A small self-supervised image encoder, trained from scratch.
Model: 4.11M parameters, 32-pixel images, arch pvt, norm layernorm, activation gelu, depths [2, 5, 2], widths [64, 128, 256].
Training: soap at rate 0.0033, 7100 steps, batches of 512.
Data: 101725 training examples, 35.7 epochs.
Rows from block 3 of a small self-supervised image encoder, named by matrix and row number. Rows with one number belong to one neuron. Each number is 128 + 24 x the weight over its row's rms, rounded and kept within 0 to 255. All counts start at 0. Numbers have three digits each.
After each neuron's rows are labels from the 100 images, of 14848, where the neuron reaches its highest value: "responds to" is what is common among them; "peak on" is the class under the peak. Only what is clearly more common there than usual is listed. The data: drawn small creatures on textured ground. In brackets: how many of the 100, against the usual share in percent.
# fc1: MLP up (model.blocks.3.mlp.fc1.weight, 768x128), inputs 0-127
# fc2: MLP down (model.blocks.3.mlp.fc2.weight, 128x768, transposed), outputs 0-127

fc1.258:135145121146196115150108131192117134088157144134127128129148122127174129122110082096184092107107150129124094120121109132129103127183148094178126112126077132135119118126138146121150148149142082139138152108125128132123108177157147125116106136125133145111137132105126130164106136117127170136087138172109115132147116181109149142131089108090136115160158081149132100118083105157129124128129
fc2.258:121098096113117152088143113080134122130145135137084136176140131158161087159159114105153126125162095164135131120086113091111102130101120141136138168154153147151153116104084165137153146140140110139119114132096157097122133112121142083157153132164116139128122133147136094111104111128156124124093112055136144105127098113149151089123147147153181120121107168113102143113154128095126161094119
responds to: small (71 vs 26.1); caterpillar (53 vs 8.4); black (36 vs 8.3); creature: snake (32 vs 8.2)
peak on: body (68 vs 12.2)

fc1.541:127109152169125146121122114125146120103128118133151141122118134101109091146130133133135101104135116146132148146075155156101086155098143146106096178166103134114104129117112094152091123133097141135163117092070103181095119151108104199141126126116132137132139095121146123146153097124103102075116143163123143140150171142133083111145126107142118153105141099129131148133076091150123123102090
fc2.541:187157100127154112127100142163097127106101107110139122116112134135134137133098127117139143138163133115135163119131120135134135146117150132130110072124173137082181164125136133120149150109127121129108115157156159115156114101124166109128162123145126120113165126069120113125119114146147132133203121174185112200150136072166110107144125132091134123143128122111119128119153136092158148131131
responds to: beetle (27 vs 8.7)
peak on: body (34 vs 12.2)

fc1.176:116122155107116128147168115068147107132137116099100114097096111117120151133128097150148091147115164143145135112125138101133146149076132144112146134154193138087079125164147114144104123139152151143161152138172100102123095079164106143131109155153169149118139113155141129112138095136108128143121073123159100109095079102140137130170133159154109105118133147147124121145118134154145088112113
fc2.176:126111193120084125130114153093131079084167145111119117140160151127181139133074112116188099102132141148117159091121117144067137108131153128138113154136132178136109122146120112101171127143139122100144157146111110107140140100164148149143140125115176148110115136087114125103149124122136114122117109131130123149140148147111174182128106115128142098156165109115098123122144124126110177125148
responds to: crab (30 vs 8.5)
peak on: body (45 vs 12.2)

fc1.73:123126105102093117135070115116163101146121143126102119135123118109114110085107136143122063110134111115136165123114131127103124125089158179095109121143145135135087168124124089116137158136131120107124132129173128156178112090118101147159110162127175163165139145096110120115101151137168107087155139136110137132103114114136109100124146109076164123104142094162145082107123106084122128113120
fc2.73:118136163130136147119103137139119100115156147105118092107103123133118125178119128128106129130128170101146112128077139146151134122142091119110116166134076113090121108149134133124147125159158131149123129166144120110094126142133208118111113141126158100115103116130157136123140115098152137133108128154173108126116167148144101130183128127139138142182045180110119136102086161100137134150143
responds to: small (58 vs 26.1); white (28 vs 8.5)
peak on: body (35 vs 12.2)

fc1.683:117133090144137109148119095101144121084101178121156121141123133125122145166127090122166170153103118133127134151148151131101114104126138117125109096132141141157123135130115161109131120112135061142130127132085168138137087114115126147115161130099078137126138091141151153152080184164122129163104103126148101132173124133111110093130119184163105108115097144119111105121132099155196127136130
fc2.683:142141111151113126090144115103128119166131134115130141162079153100134132183113110117125126127140133185150093102164158160158117131116102113139133140143110109115160092165103144169126111125115143079164112136126149126117135125124146123130157095062130101122092078097129126168118131140131107073114119147125089133105171118158169122109101154105147113099096140111138122128173158169133121139133
responds to: striped (43 vs 16.5)
peak on: body (37 vs 12.2)

fc1.86:137147154123194140141126113120132157169122178084137135157110129114115116107122077167099110102093131153115122127145138147158105128106155132121131166101151112124186119178136159133145134129097113144109145093120159152123109119119104151123120180158114111120133118136126120145108081132161152151113167093109112112078138109138059172164115109126140152106158130126121136104130131146160114146151
fc2.86:128128147126095100107117153081169115111145128156101090113177130112118137151148158129151189149110126149141083101127090138104127090159126163131111154131111109118140143133130098165084125102170091119129098113102149107138144109126145106097127094111152165122143139120108154143180132112168113086144111152128124130138108111123108118118178045136109100131124120131125119139109126136146089121101
responds to: jellyfish (26 vs 8.5)
peak on: body (68 vs 12.2)

fc1.315:097141106129155112123111115090162171162125118098122150172090112090132119128122141125106131127112152157145130148131088137093099122106137131160131142165124095129118167066145084140140097157106110142157085169120124102116133137085114127135128132139081129161111135106157101127117152129087136167115097129138140095154152080139118098120067113109117127081116137145082098132140145125105098126145
fc2.315:108106143133105116104168153141119152126114145150141113157087125102108152131119106144075154139118120107109126127065157126096150142201131186135115153130134131148101133105123132105108102141097120126120063125149149122106144114113123100104151150144144138118114136085136106159175100147129088091115111102164174137132124110159086142148159136082120157101124129143107089096127132152114111127130
responds to: jellyfish (33 vs 8.5); white (25 vs 8.5)
peak on: body (39 vs 12.2)

fc1.135:150122145112112114120110088124165141171106139167115125087119122125090108187098110093085082133116127114112136137111107097133167121132117138119157148149092101152156149112124097115147112122107157106143128117092138134109124116147123160146091157174141131115113169127111132141110126106131126133115090145157139144130128137145147099079180102161133109127149111088096131139134053079142151096130
fc2.135:134139161112124081111116158123114119178138083141139130117099128116069111149099124126117133152119112085146160136115061093094115181148158136152154108183100131126138142135144095136122078089173131096165106132134161121136145128109099168141130146152156117133130089163146148136105094187137131152125107135129179121146152108135125135151107137127124115118128131158093121128101134133106123132134
responds to: white (31 vs 8.5)
peak on: body (57 vs 12.2)

fc1.163:120097140158120160121172138115134096121134122127118122141135122126145144133195121161113086130119147099104122133126175074140118184172094116176104114096096139130125130163133145160102111101173137106124121130127124092138119122114141191128127154193123139144102116133100115103153114128116084132106128170130112124097127128163084117166164118133146128098139098146115111123108131127093138106161
fc2.163:156138132126143139145127123130104131078080112151135091179128122129169112094157112139128142122129086170134155122082142125098166153133106124144125106103135114131170146129157143141120163182097126144139111137130074124137134130100128124118173132166092176126061104145128093108122109174097119138134110144153111153156130132122094116124125125118122127171139119110143091094125084120122117172093
responds to: striped (93 vs 16.5); pink (27 vs 8.3)
peak on: body (95 vs 12.2)

fc1.611:129153107159149120112137109134133101156118113075178074120142124120114168123119180065148115149127101147141129088132114142108106105133168090169136154136089110147113120121109092104134093118116160178138130104119096135143105094119102133131122193093134156166108119086133105119134104110091163169129155162109129124124110114108166108142127142113114112118117130133128121142109131107131103168146
fc2.611:131125107112165136133123136122138147129133163120135126149157099122147165100130147131120140141118121165140083140142115135120159094125153112146105103103123133139132164126131063074094125085101118114119136115112123160181098095133187123127076107128185139116167131102087101141117140134162122126133156075118139141121117136146142160135135101141147148086081158136111117201114145126149137126119
responds to: plain (38 vs 16.6); brown (33 vs 8.3)
peak on: body (77 vs 12.2)

fc1.101:120080127118123128120157085125040118120114117148147117160168120136167138084175122112152144134142150151096146120127133131140107119129112120114135161159108108145160139113127129141079146097156135163144165138175099102114160145149128087175106141130134163116152120164152140139075173128165123092150114135114141147142116113126142120146138150094096142106152150147110116082130128116134128164119
fc2.101:134170174105162146108146122164173121091119132113128178121146141071109115125128100152069144113133121113180114098114154099147137162149092126103093156137077113159162143129125131116160138143108086141133127144141134110121092108129122141134109105116130124110116102132090155143144114178127126166111142112172114151127158135176125136093099093105114122155110162155142108151118147113143126092117
responds to: scaly (63 vs 17); large (54 vs 25.6); turtle (36 vs 8.6)
peak on: body (64 vs 12.2)

fc1.533:117140140126151107101142136137118095135139091131148139090087104096122184160084149156115119101126132127090110127127149132166067104133124103151120087100145173175140117100128131113160108091164087152123132131095112131119164122115154121074140118162096164146118084134117142097115154117154140129122115133140130149111078199111101139139127143104124102117152135110116136124136136141120166146103
fc2.533:122162153145140115128162121112153125095114130103096133090118092137145109115143139133129143126144170129145106158102132080096132122130156079129133086130119127099115156154129128149080111090153135104126079133143055144129110124130055099076114141114153142079080117127120113097100117094133125129154121108115137108133143114128137138105129157118108103154134118137140151108136137144085103148068
responds to: jellyfish (50 vs 8.5); scaly (36 vs 17)
peak on: body (43 vs 12.2)

fc1.182:102160122127111112112137132110128099108148107147153134131159167141081156160148136123092138086118138141085161120129135119087135116145131154108145136144121124116116097093169111145185157095147102128109106122159131153148156141144172102144108123124132108099106150128068143163131082146107146092117065127121108158141135129091145164121140119086099149169098122124126137097092101092108112135141
fc2.182:110163134149152144114131134099130145098134114129112099104130109135147128129131117136078136117097093146144117130158113131080135152197115107158114147175082183131158162137079104109151127127154111160138121126134115101137108123166139076129146143117123156145129110153115148121124088125144108137100205129098099119161129156172127163166120122121132150124102178140128148122152112154090131131126
responds to: small (69 vs 26.1); scaly (58 vs 17); jellyfish (35 vs 8.5); creature: turtle (29 vs 8.6)
peak on: body (73 vs 12.2)

fc1.712:112153131140158085094116128096126147122159103140148107153152142110123133136082159066159126111118130084120103090133108154092136134083105151087121151115094135155132118126119165124115149134139144169157113120106134094124122124138135108149102122151174096114100088156104114188154105131099140121104178165112098146099138150147090114155169136145111148138145108111138145115114132145074121130125
fc2.712:104106141104080176077129159122136134185143123132112112101127158117129097114117114149117173149125130156165135107114143111117151078167109135152116127125134140119122119126126121167144126070168114129123117096127166116152139140130135067105103132115144165147148152134130107103097118121187139081163097086114156110126111124128084112131158136105180128130128124123092138128143134168129117171132
responds to: small (62 vs 26.1); caterpillar (56 vs 8.4); black (35 vs 8.3)
peak on: body (81 vs 12.2)

fc1.623:104184136108123075119146134130157132086118122127112133154144122122089144123150118133091127163149144121161086129112110153095130143163097151147119183114140150108103127139118154114136112129150117128123157135132113132141114163105127117127127125158155119109054121087103111192136109119141139110126157127095137173148120129155116118133128084101143146171139157111167141145124163101065169158133
fc2.623:119125119121133144110120118115152126166140137133122108126142115147165124095128127143102154106117118142113157141136171132156161104111161136113152138128098149171171123093111137171107167144078128138172098157128152083096119128130144152071159103165145124128167151155113149139083147111172163170137103157133135076136148138112100117118117122141108098134084166133116108133109080143158123106097
responds to: small (57 vs 26.1); spider (46 vs 8.1)
peak on: body (46 vs 12.2); limb or head (29 vs 1.8)

fc1.61:136129080109133113091104127113137151133136126165111160084153172110099143092107100114147126113093111150143128127155082125144111120130101133121144116116121140149136150118098147093128092153120132112105162118097095113105080109132122167143147121167159141143098132139143167143092145180118081132154112088139131095151147138061170130108137147118094118125074136150096123124124089115160139132142
fc2.61:132148107107139135133094131162119144134156139140123151081107127149167180139151105095127119160099132141144091099112116107167092113116137125189153131125139100156102118123129126114093116102129129137149150136099104105099122109163144111106146168169136171127118170127142108142110086188117088095129135066142126109175125129088155112106109117157111129133104157133124149100091104159130140112122
responds to: beetle (37 vs 8.7)
peak on: body (29 vs 12.2)

fc1.124:128116114117168136108134127120138111102143125165130128096164121138172116106104115120146136090154159136107102140148088131131146135100179122147085147159140146079128134137139107122106128119153109141125123113116142143089125101157115158127122184160136112132112116161171138122131071073100069097136129096116132158141108103167136091149145136159142128144077140147092120111118176156133120094156
fc2.124:122128101127111155116148073134153141121153085156133135144119104091157125090141133114131163147148102136078120095115149122135115129108088099120136133112158106118145128154138129124142096127105097119153116138091142113156115159134136100112141091147159133209099109122115132108151142147095125103152088097133133135188163131171110109105133124089147131145153098158162097091137172117097100148114
responds to: scaly (47 vs 17); snail (30 vs 8.1)
peak on: body (61 vs 12.2)

fc1.692:122117124096099117140133156103153119094154086118110122115129197130155093095154078089135122175118126150158095167120099121174102095148155129154139144112133179130118114098097162132181140127096160107111142147128091137144128114145134127148127152176150147150143129121117160127140106142113127117153121134094132139113135120104122125138088092125147129110154093152081144091140108124151085104104
fc2.692:116128107089110104155159136114128138135141107109122139104097192156155095110145111105139125167158163145133122165073105149190112107113157135162147143098142148164104130116108159137157113133110184114136166164096110105118112103114125135178126146158116179149112163115154151114097077140146144140143151102082114139101137143125123125147104133119117140117128110165112131121149138123157121140099
responds to: large (61 vs 25.6); striped (53 vs 16.5)
peak on: body (77 vs 12.2)

fc1.121:112136156129188125096190136163157107124111158144126148096116101108132169128087127110134088141130173131101153078125117171082107118130174112141172165167119121136109086160186146133120098136160137116125118102098094144153131123138120109153120148107149108166129119125120096107123125142117142119138144119154160132077107108122087122131101136097101112125127135128151129156116105172119120136126
fc2.121:185169110161093144114120148081121140140138154165114138155102110119109143095177150147133179111094105118121155125119113093169129114112113123124127130110117139105149138154095104119102135060128119096083188152144141143148148107115152139147111110113111136132181126152162111124116109104149072127130137147110120114118138115133126135147162148142157139128108141124125115052112129105140108094117
responds to: jellyfish (38 vs 8.5)
peak on: body (38 vs 12.2)

fc1.526:181165133108144076147100140134123106110147138116130132091102121127126131136116135075134154109121136145166108163103099138156107113163139119128132110151102146093111149175087101126096149157145106136109143108144153123120109118099111148124158100138105125112116153140148084149135155116186071118118082118144140127140113087132144130125123114161128131115097080111093169140177075147138146114142
fc2.526:139106131157069113171157146142097138082139157107122155120131165131117116109170108139124101126119143116135149141109139161092133126128135132129129143126145082151117105115178103155157101118105194104143129106132107123122114130126114063121163166120115107142107122102109117157116112166116143143101179119087109093087159132125102088122115114116095126133175141131102114126098106132158084157139
responds to: jellyfish (47 vs 8.5)
peak on: body (29 vs 12.2)

fc1.759:085175123125171096136119170120101116128103124129122129132103156108119140145096151121125126100101120167166095141101125169178116140149084151157109144111077129104112104135096207106103118103128163156113122121118102130140120175093125140138146145149156120132159114099155109132161102086152092120103189143138123165138115170148121130137144138132138136134121137155140151131147134157122157142124
fc2.759:134074141173100151111126130100126110105129135096141110132139116123172101148148130102167153128126133121090121156132136124125163104103174140097129117117157118135177121113126097118132129138156147154120087117143155095077131147151146092146103112111137083095126192137122147083116164092156172163119084144105101128137125142138108138101129114135140111105125125099086131147116131066107149115154
responds to: crab (25 vs 8.5)
peak on: body (31 vs 12.2)

fc1.159:099152114105112128139144147121131112099129134146125149114118119140108148143081156134093148127141183105112145096100125157110141124146072132132116133156100156083137156126112159172143143139073101121087102144109108144152164147120141138120124070146136164122160113112160111102128145140093131124092142158142111125082106141135165144141182099148082171134128150116142145115165146140094084136140
fc2.159:149136132105125085122152132112142153147121098097119125173140118111141126124146154099107122156132134170157130086124154080139101117109134114155099131089104114166105122111131107126130143130130140155184108100067144145104087099143109102083113149071103113102127179134087097132141130153109104170119141118118129149152129096117110066111094141104139114158113145087097141126121105128109115121139
responds to: crab (25 vs 8.5)
peak on: body (37 vs 12.2)

fc1.732:143144124134170156117112169084155108140140125128141151115109123173140132102133154143123115086143147085148125153134109150075114163143104123169125137131175107125126095127104159145100091188137110137134153112136147108162153163138129130124139129115123169147098099152144107116123069093092126137086147186151117147077132113088141106111131127117093115077115117117114118136146115149120125100114
fc2.732:135127119113098119135138184097100133144162147143135081120110138127119154137106126134150124123116137103110101130161161132106126120154134115193147145133109126119110109104160177146154143154140117096168142122105126125166168154122153134139112144146134141173144129156144134146114147117139128146114105181144088156097132134056106091089109104171098150152144136083135132094154099109174160133115
responds to: white (34 vs 8.5); starfish (26 vs 8.4); pink (25 vs 8.3)
peak on: body (80 vs 12.2)

fc1.154:115134116139124116091138145132152112132163136092124084105147167110116121121134116154069126104109122108109116135103147086094117172106132185077147111159156123112097127140107184143124110156124121161151133104096173152110159145131135127081150154114177160107138101188103112148111136100116108114179130151104103100155143130133157109133103162152146146121121121146100146112124133116127135105125
fc2.154:093142132109087125137112115137149105150179126112122153141091108083153124123148110132099131106148129151140116129143152119156107141094171156088089156158121099097137114173152150147101123136147108119126103148140128123141122144129134138075181134099158123138146141126080098143170096132103098195122164104158143099133111134110158101135126137129154128185129139131122181108148098141134109151156
responds to: striped (53 vs 16.5); jellyfish (34 vs 8.5)
peak on: body (50 vs 12.2)

fc1.443:120109163163105126122125153134105147116158141067127180126122106120121130161109122101134109138134143136168104128128126155160084151117123166096131082158132170146110103118147068129137111127155144124125153123100125156127122134144097097119121135121090124151103109123125152081106144149135122164155132105143131085116060140155172135140130129174144158149122111069098131186116145143122116110125
fc2.443:103106131137105105109100120120122139162156143132156136120127134119105106166150107086142110149128145128139126153151108154152061168088094162097125059134129172130107126097140128141131102136150106146094137126131136154103123146129085154112107106110117154159101110155106147171115094129120105167134102096163120110093067143139131128153115130184174143136122166126135147149125135139102126110159
responds to: small (84 vs 26.1); jellyfish (52 vs 8.5)
peak on: body (41 vs 12.2)

fc1.269:141108168164137096107108130155156115134118152125135122126139143142133166132091116117135093139129126188132146137135155126162120122125130095104164165136085144096153087131141135097123213138129108138134127120136143113083127126122146116160133134117149135104125078110128147142102068159135115160125185090110097111123106146105150123158099131125125112116128076125191128160105102143114141134154
fc2.269:117109124121099154135169132108127160130118135116113100124086162152131127138160118095110174161150132116132115105161104128101158107128148135121102134135153093147132107132151096134121103086163116163132131155142125135187101085125163133130086135168130135147125177138179105124143141095171098118123116128125161109096109133114064170143136133083102142144132176134075126148122143115132157127155
responds to: small (64 vs 26.1); caterpillar (35 vs 8.4); purple (30 vs 8); colour: pink (28 vs 8.3)
peak on: body (69 vs 12.2)

fc1.717:087127144123096138159171147146144107124096123115107122146168144115145160120162164134144110112123117102166122112076110124156172127117097093139093137125119141130175173098115123130076130126081139154129088123081150138152141110071158140145165111126091120156145142159144110130128137132123158094125117126132105138136086105125128159107090089117134139141091147134144118161161152149112170119158
fc2.717:154102124085136127103133126095153096108132135128118136112110086137101067144105120139160142130119146137132124128129134144121103130131133159118092151126134104070093102163132118149143161134136089131124107140131169119127130135149104138158141089059136119106104111079123110129108118163151132065120116146073169163159169100099120151144142119086159123148096157138134146118133137123158157147089
responds to: beetle (30 vs 8.7)
peak on: body (47 vs 12.2)

fc1.308:136137155092104131154132114114143129148145148130125137139116116160118114073139081133122135114119134108138144144123158159131140124130089068131099097136148074117125124165125155128145116122143108123085127154141167109100077144109069103130138115134119124126134067155156162142108097154125161098088111129153126113147151080140145093129126123109140121181125153107143096134136179155131069129136
fc2.308:161097155147057137115138073126111146155135109127123140130167089102088158094171114120140126132098114136139144081129140125166133166091090117129108160100158112156134113113097134149112129091131108134097110117121121079101096124128085121132116166143128132135142074162157164164101144107124147093103126108123137131122137123109174102154108113133132102177113109098112148140141143145123113141142
responds to: white (47 vs 8.5)
peak on: body (52 vs 12.2)

fc1.237:149172134067128149107130134128162149147140121135115207129129172113113129146090138125100119119132110167115112124177102147099133120113142119152128122149126127149159149086140100157142131097157124152147122127136155102095111158159095139157145107147118071088104120136125097137158148102163176134124174089091109119122113113131131105118129131133122092118132124147123089158106125118163134109183
fc2.237:125158145068095092072108107129115136160121144181156153077139127108129132160127159132118142087135129136089124137155129124124143110128135126133146103123133111135120118106146136171148104080141123158140083124128130124092120160132142157140151120126111102117145102151140135149164167131159205091117164113065131136119140115156164118099102114139128124114112147123124170163121138090142111118159
responds to: white (37 vs 8.5)
peak on: body (59 vs 12.2)

fc1.736:161125166122136127149130132147154121100111115153129159106142165112154179152117118124126111141144100155089101095112157122123140142118135167118171148109134125117106125091113132099130115107136090136128140129145142121092170147188159069161098088120149124076145116148111118111095126085125118130173157198137105102135120157115097127141137126142095123150133133117165071143125140158144137138111
fc2.736:114160132118101125121138079134156151110134144139122103114128087125098072087121121123091145120108118115125099156104091112102105118142123121162113135151120140133140087147122135103100170098155165125160093122110070163153099114100086150125118131123123159154108165148103112130135086170147159142134119080100127178108152123176108155148135126138123123101125141140110167136128112106093137122181
responds to: striped (54 vs 16.5); jellyfish (34 vs 8.5); grey (28 vs 8.7)
peak on: body (64 vs 12.2)

fc1.307:097098123047124146109134158159140173147112097110104117148102158164102147136101120123140128136077121158119126097120143121140148131096155148139141130146107124162169101126104128125149119121160114083100148095117135093143113105140112168163108124095107082097160124170131120119114148095139120148132130150105091100135137150097119130153140106136108114090141135110134148149144183090104105127079
fc2.307:122130161170124116130111132142124178127137155185128130162142106131141155154097168124107104121134174134107137112129141114111129159155092124092120106120153093126126197146112145136121169113131100147159126155117123163096140122122143088124156148155147126171079095119126089159154122147086123108133099152095133132132135132122120151108053155102135158155115114132119125095111086108126111116153
responds to: caterpillar (33 vs 8.4); snake (27 vs 8.2); black (26 vs 8.3)
peak on: body (74 vs 12.2)

fc1.439:114109144112104100113142136144113115136127134095122135132109124123097111192116169106146129139129089103130116109084160120132113149121129097158143127117114126097165084141103145118211150123132116155138112153137112150167141129149101154174090107171178145115102127146098095141109138163084088111133127107152141131163081130131135122163146123110130144130140144175173129152113161109125113156112
fc2.439:157088120082133137126099150122115105086122139110121167124098133140106113114108171114101155149154090129137102115135147114129105111143114122128154124149133135108145120122146127199146116106156150109138105093104122141157170155124122121167119096117122133105131176163186115145164128082129104120172123147120137099158097082139097117117148144110107118124116165122139110078076163121159117130165
responds to: large (54 vs 25.6); plain (36 vs 16.6); caterpillar (27 vs 8.4)
peak on: body (62 vs 12.2)

fc1.470:155134163140143127159143135139147113113156126154119132092129092153121139147115112140156097092102118177151114141121146158152139135108075113093124128136128129175106119144129133109103115136135145123099112097137144033164094124115128106089114182117110133123125136183173136116132086106151080156155127127120111128151123123123088109110107159141162173116144143129136101136091137147092131152115
fc2.470:165125134110094133152153164141094145123126113150127128147131138142129155148132104120115151132124092134115136133128114124139085111106141082130137124105165138147135158150142122137127073131175099118153114145177096090133126146135057144116136118109118147073156113178105122126160101130132105108115148110157156103157076105159172130105120105133105136146174101107150157159085129095091123134156
responds to: large (52 vs 25.6)
peak on: body (41 vs 12.2)

fc1.278:117137115111141104069207173148139086113141098118117148118144120157115095130118134120092121138118140109102150069110114133147111144125113079129103165164101115150121129125153131079156130116113173122159116126114139130119099167110156134179168117139146147152150134114124125088121102139122120119136091111151114128101161117148129143154134170153106156129131100121141118123106174182109130091130
fc2.278:098124127118146123163182132122153166129109124147099159096097146147132134153121107155150120106148158138117115127115147141160112147131119168126113091145097111135117064143139084136118162114111162130127116121089117069107131090104175104134126119116147105145159138092152119117128147143129158119150103082157105105092164141092140112087152125154122176152123097108154105125135105176146157121152
responds to: beetle (36 vs 8.7)
peak on: body (37 vs 12.2); limb or head (36 vs 1.8)

fc1.128:126098156151111125137132113133109122107076128134158099135143150160091147099144122166149131108105148156158133130135129193163194131102142149163138091121094128137110121117142104165081117103133142154093143116124112109161148141152134066178122141081127137092133107130137117174136125167127108079126146106104135136140137137142136088171137123087116124128137092146133110157145128131117124165109
fc2.128:099131119105123175116096119128129124100117146118145124106112095096173153133146109144152157126106103087140117170081166081106146138117133111131126143141136133120131158113143125142127138151157088098100101108113105139117129113156125109138098131135157151105130150186137106066131125141117173095104139147123091152142108147123154136089173068115124150143140149120108113122078110130083177142148
responds to: jellyfish (27 vs 8.5)
peak on: body (34 vs 12.2)

fc1.761:073143121114119134113118130120113111068134131111145095108107108124134154106096096104143116101124158160145092146137103068116146083129115127128135098123130085113104095123157132115147131127146137114125166102121139114137116108132168126134113084118153118129163184141146127108135076159127156088157133122149164086087151186161091142110100126157098155153143115132127107158120139142124127094099
fc2.761:146122139148150112145146116137069134198123146133139142106168130106117090145128155158111106102149087120128123143126128111160172146107134119161135108135120139143179140140109082130131161128095129144116099148095108132176115107123135131083132148140123126162108088104115099111123180128140102168108180129125149162134148096122148087111124093134147113111109139118148131128147085110097093183112
responds to: plain (36 vs 16.6); yellow (34 vs 8.4)
peak on: body (55 vs 12.2)

fc1.534:108077124115109109129111139105163148105098137138144143119141117162102136081104115124064134140107121153139126111155152117133143129092185071110102112117093144179145131138160140100091114121114082156141101121133133107139106141139145141134128110137094152141141137138187117124133165126148157116126128146150138160129132166153134147127113157113144170105129188127147127151145086178157141098092
fc2.534:142110123120176134131111161128136137125109125136092127141140125121087114206124131117227143135169134138154122145117128125099125124129076171099135108142142137148103174129131125134146104133173186144144141148107108128163145143110117103079142113121109115092123150136117126095125116149111110142121114118113096113087143118107130075162128103141117093130087140112109140157128131101126091144148
responds to: large (56 vs 25.6)
peak on: body (33 vs 12.2)

fc1.713:099165122121145119092132123138141191137111127149138099098115150175155114093119095131157135128163141103102181151154132132107139148109134161148122128114141167139143150123135124146104082080163115156133159149113136120117127153097180134140121101126100105155130125123111103111089093137122080106089159121144148175157123131107143159166128119180122108132144126101105140165165112127110097102153
fc2.713:150158113132132125102108169149098161143116054134107120139117152143129135141148181116125146181155162116101100090117122114145150082103125107161102108148146141167154099122121130146185129111134102075076083144149136163087095123126142119133166129138136118116088097120157133134153122135126106114113126152144127102121134120139120139125130083138101137106119119118097137148139176155101153165118
responds to: jellyfish (38 vs 8.5)
peak on: body (38 vs 12.2)

fc1.420:165134138117145133119129124153104094119155109116132181162125177158115168130141094144113140095119120145096133167136128148120124142140124104173151115097109132091135114167134156114135137136177125104131167149108090095160152128133129176128113133109105118124114168159131072160197150090139131128125119115145121126148127104124125127131156100169077169080151111110109139111132163160149134117132
fc2.420:187076157117119128113138091146111107129105159123130101161130107124098091146130099100111132162137110142081145137109143096139145146071148111121107126104139112108143131125135118086145142130112064146117120149110105126148134132147126130099123122163102142163115115118179107130146147125112130160146092114156137130129137135110112122147132156146073072135062097148158183123135116123117093134164
responds to: caterpillar (42 vs 8.4); white (39 vs 8.5); pink (31 vs 8.3)
peak on: body (43 vs 12.2)

fc1.707:174086152117105147175126096081129105168120158109126106144113116100144094116127130127110090173136163145151108123127106121119125161127127115077118105163187175165145141117132112129124164129104175160172114152157109129116131123144112111114107138125122120140112129098105152123120108122078151144099100125134125117161068133127144147168135108089137107114125108088116149156094109142137151099149
fc2.707:210107118117104138152112084119124142151117131123130117132096137098135125132088129186123136120148148133135112136129114153160168153132126143105099122152176182146078149164149135115125096163129133183136185140122126112128143165111100087162112132114118100136123092120162149124149127152075136109101133138110138114140101127119119114141130131114173193145154122114114136150110158133120140111106
responds to: caterpillar (28 vs 8.4); dragonfly (27 vs 8.2)
peak on: body (44 vs 12.2)